A small image captioner, trained from scratch.
Model: 13.3M parameters, 40-pixel images, encoder activation gelu, encoder num experts 8, encoder patch size [4, 4], encoder width 320, decoder layers 6, decoder norm layernorm.
Training: soap at rate 0.0014, 7700 steps, batches of 256.
Rows from block 5 of the image encoder of a small image captioner, named by matrix and row number. Rows with one number within an expert belong to one neuron, the router's apart. Each number is 128 + 32 x the weight over its row's rms, rounded and kept within 0 to 255. All counts start at 0. Numbers have three digits each. After the name is the row's rms in percent of the matrix's.
After each expert's rows are labels from the 100 images, of 14848, where the router gives the expert most weight on average: "top examples" is what is common among them. Only what is clearly more common there than usual is listed. The data: drawn small creatures on textured ground. In brackets: how many of the 100.
# router: router (encoder.blocks.5.mlp.router.weight, 8x320, trained with AdamW), inputs 162-215
# up: expert up (encoder.blocks.5.mlp.up, 8x160x320), inputs 162-215
# down: expert down (encoder.blocks.5.mlp.down, 8x320x160, transposed), outputs 162-215

# expert 3
router.3 112:119099099195156102069133092109137114055181198135134117151193142079097128102158124177161093103082138147146119133105144114058118151143145119119159079142152074116170
up.0 082:163099111125120187144129157130139107152097152101102147101163151145117080081145170120065169090152132140141128143125124116094099135152161138120093138159107116100140
down.0 085:098116121133125077138109115144116168125070151081099079165095192124111129132119140126162127111120075126116156165126130136107110102127079101094073167143169194114117
up.1 111:140115124112191142109161091144092151056085132145117122130084136170076141107117161160127111145131095131091158164151059140129165145153101077134107172162134137061178
down.1 104:039120152178105101127133119132173060175161100124133158110101096127175067139172121098142124137084153148089121175077137143130187196137099165116129085141123185161090
up.2 098:093162134114167131136101176150154119111098124125105164111086140155205142059171140106095170083118124074068140140151173130116136152115070129156179116091112150088077
down.2 099:169164180141083100168120104095094140171163107090077091095119186248157113105136101126191146088125117165168134116114148102099104137089132150063088163108167128119188
up.3 131:137080167148086130099134173163068176099124125170130126099131104158108145101121082116145171140113117117138161206150142116147112104128123133102161170157177123116115
down.3 123:057178076105167126127133139133161200134191088130070135131113109051159121111138125111137174153218128121126135070159123131122127093165172116162102142141148150172148
up.4 098:145078112133132124117118151151106133120190085116117132091117141147208101121154198155128117139155170070085075080168126103078103146071146193151176082148130134093136
down.4 096:146214102131115096099105078118141161128133157112152115118118156162172168115120062135138099061152057161132141126126163135143186133123091143124159128086143112127121
up.5 121:144162169188159120142105095102063112127111128079192099133175152085158084142138086126098077142113118099157154179144092088118083135153089163146143161118182099120194
down.5 115:087119124058071097128136120136147133119092127142028090095111037120108151112134114148135172103121133137142086127078126133121138143134132095109099173121135119089063
up.6 099:077131115127175096143184098110080108109135114144125160113133127114163122138111154184150189135109104156122164159141163189089170163187122135130128117122097163128154
down.6 098:141135162184119154117114140121198123082156176122118102160131098148180114141173145127161135144111147081166144122142142162118077179096106090091159130144154123121107
up.7 109:124181110167109060107107071167113131133145099195075093158141105167156125158098154131080123151146169094147141085160147114095182167083114149110168076112138156177122
down.7 108:067070124173162097075164138162145117146108127114140173154086136132170066074130117159121155132137079112163124152142130106145085198150144102093125158132178140077087
up.8 074:124117128137127191141111189127098166138077100133084132150173181127196071130140123107092149196136118131176117092158074134146134101132096077086091070139171210125142
down.8 080:168129156143170098135097204155145102138159088141161171126172159095128089089113175051154144112155077155151092147111066150157128089183124157094085124182153140145166
up.9 086:087145155097117126140126091157137115135152144126078102119066092097130142070153154076152157126141123179214114093118143147161135151126147099091142109178095131119130
down.9 093:190139095114153131124077157086129129090127090154169079074082091152167066154107131172110125141154143117152115125171095179120110078117104143141069174111105154079125
up.10 098:090114148125109164117146138161132162152161218071146162102166083169140104083173148069119159065109087067126147112111134151103088132122153154169109106104072141069155
down.10 104:156130108141120151187100168133064117088138137076091178072146139088135070111088142190138111099192053178163155164133148150109080136092111115092084110135114155135135
up.11 101:084221171142120141164100175129118187131123175144049174066108103129155095118134136135124130135084109105123133151137149140095140145115123134102120095192194045190085
down.11 098:107047141114105085110107070101140147126166148119107160133139143100156107101088103119160106129134121076147159117132094182102150092079121155088160123158038158073187
up.12 082:094093141127133158107078131122155100127138124092126096096079125104148134110157132098077132092152157131124106083093121140176140129163112075121124116121160099071128
down.12 093:105138138128132136115154091138169103100120116187148139113147109101134187095174119145121139148132080123080125141154128106121161119134187141151100126154160099101155
top examples: grey (45); plain (39); green (29)

# expert 0
router.0 108:107183100115120110101140143116100153153176094095118176078097132094162116140097152110119115127133158135180094175158153126158119104171126128135127130132087195152087
up.0 078:108084091157179056157115113146113089134088113167172066151074156079085195143115134140108052105129110122171145137167079120139141097158105130121139139108134104114176
down.0 086:079078128084133087135164158115132096087126148092116122131199123147085111112127141209083189128180112131128099100093115135167096162108094133185147116110200146187110
up.1 096:079136116097119114112122112189132152125168136083159093118115150197134157139115144117161118122129180123096140109135078098164160069128150086156180099076138106079150
down.1 092:102120128117140082113124164105131154065097147130091106099178147141110122125118171109075141100115094117178155186121101121167081131114126132093097127115172046107160
up.2 106:172163125167089084180170185162140133115184124154104158152025129122123123135119133138144129138092162165052120154134155211118147067116109099099190096154074119117087
down.2 099:121085131149090135143112184139108195137117190106136141199137101183114140088143148149109141118096168151159105169070074119124124129141137127052090105073119178119136
up.3 092:143082091124163094128150137115102103156098121126137094163128101123096110104107123194130139125108126166122136081097061129088058129124141132167159097135111163122108
down.3 092:085194115121155153130101147108138162118119147124142110114107172075131118128154170152115128097151137116138103128159209068135109108179165119091064143191145168118173
up.4 099:156109142104088143188164143126173192100125169172114129132115138130162112103093074191106155062139106143161119120102077145158109108093146158105169146126157122176175
down.4 104:142128223122201165151093122105187113123113199089149104172112125111098149147104185113137098086089162154107176152151170110136166152131063121182093153094164099059101
up.5 088:147124131131130142100158170134109092092093113157121165165043124096084154153156100109182128162179114084159148133125089140109146114059080196137127132144124110141163
down.5 096:150084126100164088128099160112190124093120165173173167147146148133138142093156087139106169071161125133090123082116140175124123099117149127103125143127166108179100
up.6 120:131126152090121090097070140143155052127126136178129112146132133121066165126122091090149164168191157139146158129118081089132150186126176115153187121125110092107157
down.6 112:084074111125127093129145105106157090141112131117158094159117132091165218083181095149093111205151112153118108092085118146104072148123149137156173136178099166141109
up.7 107:134121207145131109132111137109134073116124064104161128175144137124139144153164152137107118110165138153107110117093161142066142143142124145118082131079161064113088
down.7 103:145092168120115136146115126108106130131114114117096155164137153105102133024113159143156111093101112153135191136182128126151092137167124148072120109097161164156126
up.8 098:132137059096157096080131161151155086103153180102122118141183151089110103144197161130078139162168076112132117163110169113132145164159114088164115139087147084083097
down.8 098:127162156131114204127135075167099129115173151130160140099000166115200144090109106084090098152104175119087107114073044170100144122122116158117126099117124133148130
up.9 113:126124170106148173169098178139153118070123082173083089175194054111140158168123164069172153128152087145130124101124116104138153093080171152150120137110155111160153
down.9 112:070049098106128128180080149167119180091097097113123138171084091158078123095093123134089156158141167107151184163145099127107067119138149109099108111090097144119185
up.10 113:101125152118167161062114130124116122156140118125105148090188120114157104144114167167161135136129089137141135099115172138142096078167144124118106190156080150159130
down.10 105:174106169135139073084102151149152124151154141119134104140120167088133142181100155124076162117109089120114133049129119154142100140080119149121116143168157091085137
up.11 091:151115109136179091073147159171109174193084100128153105114094208109183201153183079078112132172129106182123098156166156131157102122086100123151130134045144128129128
down.11 093:069084149171135186150102135113160130101137105129112108153126124174173126137091179090124076073096129089143136156108117069114165172116098058091105210167150131155103
up.12 097:126128233159172124090114157088077110145096113138114139101136119149139147110055161179182152119124178082105099141129100132153122117187113160067109182117114186138129
down.12 093:137165164080080092109091094116181135169185136074052098080113114087157116141162154142119142153096119173180129106104109149157110118132128186133153105078167128143142
top examples: small (92); snake (53); caterpillar (38); colour: pink (26)

# expert 4
router.4 092:132151131182111123088145125171115068139128126133106100113151146147142168147116126121126150130139152160089132081142132105146136112082137153086162162168128151078159
up.0 108:126154133158091114087111096210156157160132144146097149180174091118125092135086105138132116150091147115133126131152135096076099142106103138093147061162119170153140
down.0 108:130116179117081125136108138061158119095107155133130105040092159181138177139147116131128086070146108132127073143164151152129192150180135097125088119068120123186125
up.1 107:101097101085156119117160116127131130105062168115194141169098192100123128120123128154132080128162086121124117155130115137106177133114145117118168152122115134158186
down.1 100:127126189123087149121099092119188056175158108116105180111150151144150095072126124129138152147174138142140133121156153140105137087121070208144109111160174093156112
up.2 101:128033143139130133132143140123148184163179072121142140133141143132095133170070080164130073084117075146159136098113100135145143091107140176072146106156100149085097
down.2 099:169114105130089093131116127142112054094121175087139225156148120128113113066090140149118050105176139113134128138123077092165092140151073155152135165082173219154086
up.3 105:125102118142123124122137083120095117046112143075164145119186108176184168063150141137151169150154142193071111102131103164149157117056092141138093140125098086121150
down.3 100:115116125126082098130092145178157166140196156118155139144133121114156157159130181191174140201159109137093159133123179139146118147197124118154086090083109165099106
up.4 111:128201127101172169134133188138063161166145147157154125118126131190126093122117095129126117070104176148195166089182143152172134156143145150098089141157081130117082
down.4 111:070144102131092145167131100109123137153116133149129106119077160123147125157088121179128111081160109094075072131152138148090078110112200069148157126160137199123144
up.5 093:147139140172144143121082147137120134134152124151054100084067105152120134091138117143174114173146111124168158172140183148103067117101176065131154154106148118161163
down.5 091:129166163095155083105126114125094171086166106173196126059094111168113139151082139168133051121118162056102187091171143114118182091136102171167134066168119104148163
up.6 087:087141116071149131123082151098165191172136101114163143079112128119171121128152101178123075114136089103116081087118127082120103111089158168181105163115097114133076
down.6 093:124123130136121124063114121133093215142149145135055149133130143066156151097125140093048182100146142125141110127141069155132111147128143154117106059158092094115134
up.7 098:111106084133128144100173046128075142070133111137114111184130189103104092118158138096105135104121134140080149165200140184187150171153132085144109119077152142079182
down.7 105:108160095119144097110105175142171161113188107079127101177169126060115163160195140123120091109145088154147145114141131111092148108124121123124095126143129173128125
up.8 090:111138190135171161112097105134097119068050146118127160117132121127085055110089166106067152107109105128105108130068130131155144137128084126161086134132152196141120
down.8 094:156113124145087111158083200112162174180113137115121116068161115087136101136101169126087090104092147141109122109136162141120068108119141193152197189090133087196103
up.9 090:090114085142111176157156164079144182117116110124100163121177082152162166183134174118069096122143162126108101189153135167117076171095139138098135067125132122120096
down.9 090:072100173153100119086131118092112158134152114105185122158076142140134181105071156130159132079133119140122143212079109171118116146065160154164159094164163123137116
up.10 117:170149073098092149178159139130098135133118086121097120118179135118106112078110119181138185127106144165117173188146192082111134131132143158132176124176105125172211
down.10 106:131117134163144120129108149167143141149060097164163198124118136190161093117165154167180090090102161126157115072186152088084115096156087136089095153105130147125067
up.11 103:159079114112088171090157112147151138136065151114112134102113184187142144121168166189101199162121044136099140120141116152129110125140133128075136140179123160138114
down.11 101:126133154161146103131128145134172106143163125139120110122134100091150158109142099169159168178183174150156084122101195087158126139115145195113104117064154125077122
up.12 103:079094175064125150118166133168114109071151128132193083092121216118116111136153139150087134226161134025130118170103076081085162107130085093176075145111141104152136
down.12 095:124141111150130145100181164113133117148155134193148161115159139079105106144171163105118070124062156164110157067107101109123107148118134131102159132125089156142102
top examples: dragonfly (69); striped (38); pink (27)

# expert 6
router.6 093:157142149105167134141106158126088098157091162148130101146142115059133139130159114164131135171141102074140145124142092148078104122116163109105133124075133132160109
up.0 102:119043216084140177089106167113061139116192136162150116119091172115126124136196112082114093083142049144116126136146111105123123179091054094126158137108124135157103
down.0 099:145208172177100086151145092166178116168124126103114047110144190158159067096073147151062106116124173139127109153073123080114151137100168053139139162116160131095177
up.1 097:136102142162180130104136114125097160169127102189139083036114178212128135079107144120118131158123093101170107132178121154181117129138100052122129124082152151127104
down.1 097:170146090128158164163129169094155142163170180068098147094152099140105124054086169145202150108133136123077176104115140125077180148127110186152170146090074122100136
up.2 094:169112098158132127081147158164040129109115109123157142110091147114047134080172154174138178091174117053103130079158109127146145114103153150099085118193078195055155
down.2 094:133157151129135194116157091146154106156116135126147177168142140087220136114149150149171162114080177178101127151163142061147124120171131193174160090091102089125136
up.3 102:189094126109117172152149089182176128139068092092084100093128098172110096169159155121123151117084130107085154111128142141066137119084147119143129200136155112122098
down.3 101:130164108109174155129128133150106150072131119182145156123121103133086114100134118066114130094152104075091166076123103069168149114084129131152079076097155130178132
up.4 106:116148110064095164118123116140110084176159145144109120175107165167142128128125139123153149094139102146077108190129194150107160086122103105143153171101088129180120
down.4 102:197183142144135097189108114114111215050103074154159127118157131133126152111144115155135103172083144130146108119141113148109091201143061094096084119174168154111144
up.5 090:121105110140120119104119083135095141160126114120053162080078117106136154170104156072129119119186140167142071123121052159067142083103104112079081180147120135093093
down.5 096:110069105105090113188152056136092113159114162135157104158098198188121191143104161090177072151071157154134160147215126131191110135140141190117147120135175136130176
up.6 088:164148085131154124147150177158154200167108140161166101131139151130179090151161160123126145104063117099087114160127108093100089162112177163106145103083150114099109
down.6 091:147149182137139174117142187168122102109098106086117181143162138147133234095143120109103128128139172125221102135118146123103163074141132089130126097151042150138153
up.7 107:121134132131130146108135177124173132148108121166144104124122156112109171124114105112184114110131150100098132092121144076124148181110136170168106097142182135157141
down.7 106:152176130168083092171112121110120107062127210112121145101096035140165158117089052163136063097147137152085096131107140154118135122110107148118167140152088125141137
up.8 099:150169079187124122081113100129159113097123096171094213149141126132104143168097157094121146150180139138222108108149154083101137124132056171113119144144106115139071
down.8 101:132187099126118057103160173089157133138101157169140104129114110194123072120201127110132146111108149135141112155077170176149172076169138153078142109106095113144113
up.9 093:157152100099091107167108136117089133132133129135139074137168149082145100102125108136065096154145153105113072079151122102088061076118119164083120139117117119085082
down.9 094:074086174108179114125172157106122161105140087146101203162091148194094160182122083122120152079099132139143118155116141159152163176141109100161085108143131100156134
up.10 098:178162144144155100121126157104132112136146095146110087127094093138111126127097068118096096134120104113055105118133119161102094124139191183139144065050111116076124
down.10 103:141170132178095120116139107118148148132152151134136152108171107111169123129083161155079113079121166147207123170130150071192171153148123052133117168127103182146104
up.11 087:153154061143124128124184151103138135105083125155126094167096124134148146100146127138122128061182165121153183127139148096154159089137049147143085115119203087158170
down.11 093:158079115122098144177055132142129138132127125120105145102146129097176082067097136170107161121132147147077075109056095076064158137094089094078179110159121177152131
up.12 096:138088115094133118159105110202170096103099142094113097190125100200114095158091129146105081119175099139116113085166115118115163135124103124043177142116124165077167
down.12 096:123177135114110087183140109162159189089173141096105068133161122160103133112142087158161175126136180129153105131096117153104115089138077089204155109076144092106155
top examples: butterfly (56); grey (44)

# expert 7
router.7 093:117137182206157046145107128157153096109118128119199156128122121102078086096110160070163143109148097119124120178107159084133109169161166077143150155157154101139168
up.0 097:143134130153132109112091173060104094151134155124111126074131160100199113124119140135108086126131078101134139112135091105124096055186185074112167204133072101139100
down.0 096:125129128120096080147150160161114163139105143133136109152118146180134169124094158097153080085131177094097166088166099103128108067135083156077166075137146140137146
up.1 117:126140135152099152128198125122109138112120143087138100160103154149145166165140158111178105127097183137129173109111182175086151132148109047153062130119161150150177
down.1 114:063127090146113128153095135113175120120135134081098113091067156190104184094049086117125143076137152091157131155114126078179074166133144172126180113141128126133178
up.2 107:095181181097145115101174177127125140171128169168122125097158078104148116098114123114092120166171120150151114139152107117131122095130143129095105122134092109183104
down.2 104:144125092125154151146125167136088168148088183114173132158154148121123084144131129165112167148165178114139144088124159157142111093136131142136139180082153142157140
up.3 098:134095065107064116154129165169121085122156124145151137137088183114099073119086103104095107134089091119094132105160104134099121075118114104124123104125077117112152
down.3 097:111119121099163140101090142108070170145161094112052074127100149117083129167150078155157135121092175173198097168135113107111145103142105099171184161181132146105188
up.4 088:083176118152144143027140094119138153100148064105148111132133120134120154115113161179169131142105188173187131143164143129166123138162189200212126130164137122115142
down.4 092:122207161162076146202149124146131091117153130132134147123103095147112137101172125128087068107166096107109126139109129106083067140111082125109154175101117150116138
up.5 091:127135153159054149097154164094132122114130080113136137152075122078116187121170181040150115115145131065110111188150112123110088100109124143140175094102159124123142
down.5 089:116156103097150085111170141134125132162107164164090129108140137185133111115106139195087108149112204139171159133080105167134102154115121140127129116117107091105106
up.6 098:137093107181187127158120178063165126154165118133158104086084174089128130134113095088119148205183101113124132088057108085085162150110127082100152154149183115100155
down.6 098:155132125080122120147146147154101132109152169152154126111172133165160145050112105152127112169076111115175094220149131192094121114087084153136085163088119087110144
up.7 101:148165097169109137134122110088139115095149152124160167088125144129128102112098160097192169116152165147105081133123132143163086205171108085139093116114119108154110
down.7 109:169176138112077076146048144114167079150143119104125113151165127126139081090145080081064088175148090116135183202120084147109179057091119145169071137105091175098159
up.8 105:144135137179086163079136145141132128137053113165103127165090132160134073129155198161152158129156119182155106120164096098129128124157106144099137125186138094141151
down.8 102:137061123102121079178130139165145098158134143086095075140145157160137121148177107116167112088144109132153164125091111158109167115117168148134150125072124132120167
up.9 099:117067146139134175131154132141106111125086103122101107159155179133141101138134090151132105129130173113086122126143158065127128182099163156202124161063176161171191
down.9 100:203158107114131078176126098131108084126148130072076062104134057118151108137120064120111106110152098131104125138129085165131122149136072073072111142157112126097123
up.10 110:111125120146089128162051217148151154068101133144154124115075141087153184121162164120105130154093105119128117168112110085113091165148093137169098189123097110108166
down.10 110:172115162124111154174116107129164127157152104127111149124148115182086123124131151120118108173102144115118153111178149147131110128180056146128172126115168088154097
up.11 104:136139139153084080188139088110064087096192147164123081123129141109115130132180100180128084137135029140132178095082145111092142107093118128141132174114115140153108
down.11 100:157138137146142090172132182099083178172066083168114136146151166129144145162086091091161156117091149140120163076084154108127150153077122111100107116106152093121207
up.12 104:101148151101066083094123118170160148121134102149127148046170111210084076118112121166142095152128056082191072203129133098119079123156154106091126047118136113136125
down.12 103:111124133123127126133084131068101077127106115150133180184120147120100175067052144159113118129167149154135137127121114124130212117112136115142120178168124169109111
top examples: large (77); starfish (73); coat: plain (38); green (30)

# expert 5
router.5 101:100057114099044189199145126101114156136144117120087104191144144207136169134138094163104125103132156166104172068123137176119136069112061165129099082143137100100097
up.0 101:118067125099164136128091153112149171173095145123116114142107160104069111162122128155123137177088143162109117131092133088086198118152109162159107142142064179112121
down.0 098:142143136165127088171130122115183082117167089160129102095124167123178082149115133169184096066119144107166099106146141109163120171123093163069116129103099096147148
up.1 096:167123145140086102139167093141139115132127129114142144158123165137129107106113120127181101157102106120087134125133187120175131052154097096160122142116115102116141
down.1 094:114089144082181085130108153098092152132122153127098090095136106157118173079156113077134144081112095130075103152132126103122132169145130134108148129127107114137134
up.2 095:116146126130127110112100141150133141105080185083143134106163135186146066170111150176118109131191150107082150092107143128086140130145118131097105176101165143098144
down.2 095:100110103149156188136138130122113134089132079178100156123112141164096128077140086112199146195134114094139151170115115127154131165080146100094156094148122139112132
up.3 100:139162104131100149072100112170175073173106139095136137066142135135115109160133115122097083134164182084100087167090062075166162186057121155164135116153151137144085
down.3 104:138098156073082075165171087077120117122151147121059163166131212099123087122147133072121152148114081161099136107149153154100156144157097157128181104075067098118188
up.4 102:116104118120125116165153153154110124100104086105149113108119070161095082216146117093131147130125109100108079100091110165107144119111112156131132089168146125144099
down.4 102:157163170118175133120113165065079181113118141135144158172146154112130114098132147115103092147105132188159143153133078137052147113153144140074100189106084166138135
up.5 100:133155118200090081086110137115106077138182129128124054091127140111146108131181152185161114063132104203156123104106143123128147101180158138172117128159154128161131
down.5 103:098126107084107209172098174121108155127155099074174134111117177144151146164083138127078124162187136139127165137139110140136113115058111177128145137114125184100109
up.6 089:145163088113184166134122149154107068137112130110147177179147184185132115113107155154119087147161144156096093156067124147143092158142104169069091123150117089153132
down.6 089:165057138084100163132143113110152151093149195084145171173116092171122112096108155109139107140095182151141126165128050133160135119128140150132107176131205215149139
up.7 101:114179113131079141152111132154147078075100127146208112172047119087075109181166159174127135147038131088117162107105160136201130113087093147122172159146156167128123
down.7 102:101118118066145173135124122132151115131064160153088105130127113131117108057052138077183143092107162103074096159156088112128128114157164162086141132069171125196166
up.8 083:153112138133155166133156111164132097182101150101158130148190106156173107141115074149150112116074125169091191108132091089104109163114135140151120113093106145127159
down.8 087:080127104105144146106115109161149091137202134123192058149085176074142099136100130150134147111121131130111144085130114134156133188169115134116090122117104137109164
up.9 099:097133180167119204197153164097198071119092167143143121164128105112122130099090109132142121153150094110165153095086068138147119153159168136138208119158065142119139
down.9 090:113160088127065161099142114117113159145168169124131142126088148162136175162191137072081158071150160123101085226144133149147093059161138128101130137148168113164145
up.10 082:157095145160075164109217156124086135137126148140119159138112138098135148127175089148167074109147133148100142129056192165141031101102142119151191112157087169094115
down.10 089:133173085115149097088101106161089151092086133131137135105133166137166114123162132106145172128107166153077101166142151188163138155113094168153119112079161144204159
up.11 108:129148109116134158062083159114158147121113079120127113104135137114056183141156092166155146138077155102152103135110133141104147135138205136078087105123076114159128
down.11 102:160095114140193108135178136109148140142134203131096117131132154234192114102114106127119183139164127160161177139194091112070154088080125086142138147108143145127158
up.12 105:170102099177109168053089154120130130138120114122199186132109121131156107124209111102181145126098146141145086086142122138122151054114146149094098166099106070152179
down.12 099:126137142151193039157158143131093147134133133129127112162117112129095150160070157086090162067099124131112088158157145097104155167105095133107152139125134122170113
top examples: large (57); spider (55); jellyfish (32); colour: green (25)

# expert 2
router.2 087:135160121059177117070156052134184128099071131144146126140176115114162145125156078106180165178136099121115098119122124140117143185136145176114146143124146107132113
up.0 083:124131158132119152145090131120113162119141115211086169152114094172101113151114105152157116124104124148131090143139125203131139150098112144152118146092109116124095
down.0 089:099078163114091070147095163102105135117087133113146189081137137115135054099092122102120088184044115131129164168169127121132131141126114090121131106096110152148123
up.1 089:123146124119075150175129202089141145177120187095187099148063167120125098140126186141137207122104090142084121174167108127186116156151106132113155107144078158133128
down.1 092:080141152087154075121127136133058120134173052093161135182131071113115050013121122114120112130116120223151161161077134131148148087094140043155142156121181116147145
up.2 108:125122114100172190123096148207190140168127059161051111137078128170126091087096104105140150172152095143157113101131115086149116135148111166119092147148091141132116
down.2 102:158087083150084099093156139107158156083121140101146165113135108158118133186139072124082135169078145151123117118078161158094129139137107099142108110183119080111139
up.3 093:167140091101155147137114148055117151209085155166116114122100110160121098211104103065129082130191102159137102117124111136105132139128087157107101122096113092132149
down.3 097:161093070116190141119137099120144091174147083221159149161130105159113137180090138161144185070070132155091120176131147203067160096100080133141106137089079087111122
up.4 103:128119115159135146153134153132113143092132174140194149097187094125074114134089151105096122125102113173100136125136137106128084088145122149090114127137097081126160
down.4 101:088116107139186030185089164134111076096124161124120091169100137182100171064182097128114155161149130111105166142171107128109088127098096075103110153112144152181148
up.5 109:132095096135124109126157132087146135049158155128115115123140105125146142151098115092165074136093131125158156106116134143152124142174127146104126132154156069124156
down.5 112:144125090138177145167141180129122133111123105196109106145119109133057076070084160185127087193091110163180124088095149134139103129140085096109110166115190137162160
up.6 104:121139075118143167150116112098134115131098094115085093036125130131162140116117107114126139089118103069114134068085125107155159138080136129155111161100202112077127
down.6 096:143104138122150103121150102125094171069158151136147087119099135173144160145138115153198109078100181156169161130123149124099149111122121141148120123144085165102080
up.7 083:132087209126130135131139109090103169068131082174127162128100119171060117194120080154146111140171125075107103095128103126120129198131146176201127146155145116117162
down.7 091:166090088127114135163164175101162167135096183115166162134137132117115112137114135164191149125124151112095131151111177099134133153150144151138114145127116086132135
up.8 096:134029060090168128100130097161125058125140096083109153074089083129100071153136165072172112129171126158170117115124135153147083128156118136124112124148156114107143
down.8 095:119161148184090089134154102110123082088083122174156134176123227098124137141093131132134114156071089106129177116140117177128132111087162129137179151138128134085147
up.9 091:100102124113147104139139103119169070142112064127149189127172132139134057102064101141176188093078118190135162121178134134145119118095108162147124133121074135100161
down.9 097:091124132138076158060153117136174092089191126110151113109163128091093128148175165145178163143097128086140082165126176130149124151169137160112126072146159124127104
up.10 112:125201157113096089072145146084118125207140123192109172076100166151127173102106137070122098120090132083163059115149124101094177122090096152066156131154083183083104
down.10 111:150081090139150128083137174163200149178154131056118144129111112153143120096147139096086123111078148091124124103120164164108149104152152119138078169133124046094131
up.11 091:117088149142155080159136133161116149147149100132110149139095137108159141135188093107106145125121078135150133132136119157228111089180112199163073148114154092121080
down.11 096:132115097151142179082120109117107171106139096104142149153202116125085165140158097156153149109115147096132135116181110150113123185110146190103106170119108109150121
up.12 109:156180123072125138107202116136098090160107130164077082141120130123158119133096108132104128112115128152115160143125063118166106085112168117115124174179130119132127
down.12 105:053163123110142215150088120146117147155154131121129081105149171086144094142172133150102122125116158110119177136143116119139084160145110126123135150161133084156077
top examples: large (77); butterfly (68); yellow (35)

# expert 1
router.1 112:122081104054090116175106129122138170127085139066124154131094103104148104145172164165079073102092080108196090143137112133167126132130121176188068132039142163140135
up.0 099:072123068179181130096146163098152080110152128127161168156135147093078139194144143174146166083168107149188110168064172131141155095143164132162139118111166145161170
down.0 097:115139145173155159095113135141129168108128104122129122116143154122172148071119131129108104162117153102114147090142134052177080131171133121149182192160128114133131
up.1 094:138061122140075104175137124133088085144143124123043094108125112190128124104116157157145127190096145063088168116125050205177136163054114163188074172134074111139099
down.1 099:123122150078122136190172144103157054066132170123161137059088172067125135136160092121185084123157121134085166162191124124142179147096114113139151068163128080157128
up.2 093:138141152172151163171191135133137195163173154080111097154140079123112064119159141138082095086152095167151095111156126118175117112128144131122107107094055137121122
down.2 105:094159142136079181141128165127081075109084203099124066151116135149135128201105114114110163140090119140078134086088128155149120139180192133111106177158118141119164
up.3 099:161116155122118103184067116135117132093127143176104082110145147063117106123161118167156102155100138114102190153189058136104119117107080086120115163198144133129071
down.3 095:074137096168162178064131141044186077147113115118204135111126142207157119075151125124134124128122117182158111133143146125063146135131171150113138033191075148109138
up.4 110:094105118113148132091165135114077076091138110183156134184185094111157129113122130152167158137161142158131140136112070139142071066172120117199118114089096135195113
down.4 111:090152077131173081197157086098086113112164113184042124099130162134143107146133163161145077141108072122115127089108129125139135194127164154090090091169123090143150
up.5 087:099174118119143121098112174090165181051146095118144123170095094119130061116131144073146082144157142110110143202122111057168149164142128164160136055130084115162177
down.5 094:153103136179097134059126070139118119160126098147072074167064157084070191084115111138124072100173101148120097149093131128107072103122115127108141149104173135113120
up.6 082:074079152136160105090112145172074115134145099138167110119141088114135145203123149157122142130090134158098140104152131138136172119103109150128140107076150133189136
down.6 085:077114120115173166165157115144141110102141169121121076123101142131054125119121128117112140140085088114111182116072134076124083160192110079123129131145124087123125
up.7 089:093149121129179083129151184123053136145173089136069097139146154067160152179134094119177115125097133147146115069142117093141109151140123083140102150154140114159091
down.7 093:120075114142078192060152064124123098102090133137185142102107084132151105139083148167096129105096101147129147106121202155126113144116126118138121173119131140096107
up.8 086:103121144128199108134119094146102092125129188187152149125127124077120153109133106113161131122112141175109166142132116130106156146139143167168149121119116157125126
down.8 090:114109159133139080121130138047133144098131151115187126139138107150118065143090139186109050147165107137126130102118156104148146134106075125178112139162102100127150
up.9 097:115142136093048135131115145116074169150122130114149108165096134157102124152178099145130109062074109129076122118224128145104157104142159137146119138119107156176144
down.9 101:129114134195161070116157127087083164097164079146158135167168098137115122136093161118167092153132171125122176087069133151154106143207082163095114149168209113105164
up.10 078:117140126164212121120109137093185140092094123189121108143127087162150120123095166145137171139111162145023148092118089132108173101163088129164071144116102143121074
down.10 079:149148114125092141168138167185124146187082182102124129171131072164063127123127107093132209084217147077167172175169138119112101105072146147082122151186141134153159
up.11 078:134140101099139186097146115116101168148208107167153148135108134113178073117109145150132165095144154179095123131111119185080155163120180138142121136124142113139038
down.11 083:118203193107154136124136128145149133112112162152113110144148132146155139118144088129131129189111143116103137116161146134111094145131090145133166147142152144116202
up.12 096:075145118095110140091131154145100136103088144088148145157128149139102192151144114087123134115132139140109192143140144114152078129171028139117192115148154063104098
down.12 098:141102101152124148165130126111087154113108181126105144137142100168153117093143123140167116092190106125147123153085113153129116162093151157117125069107181125108148
top examples: small (94); caterpillar (52); black (39); creature: snake (34)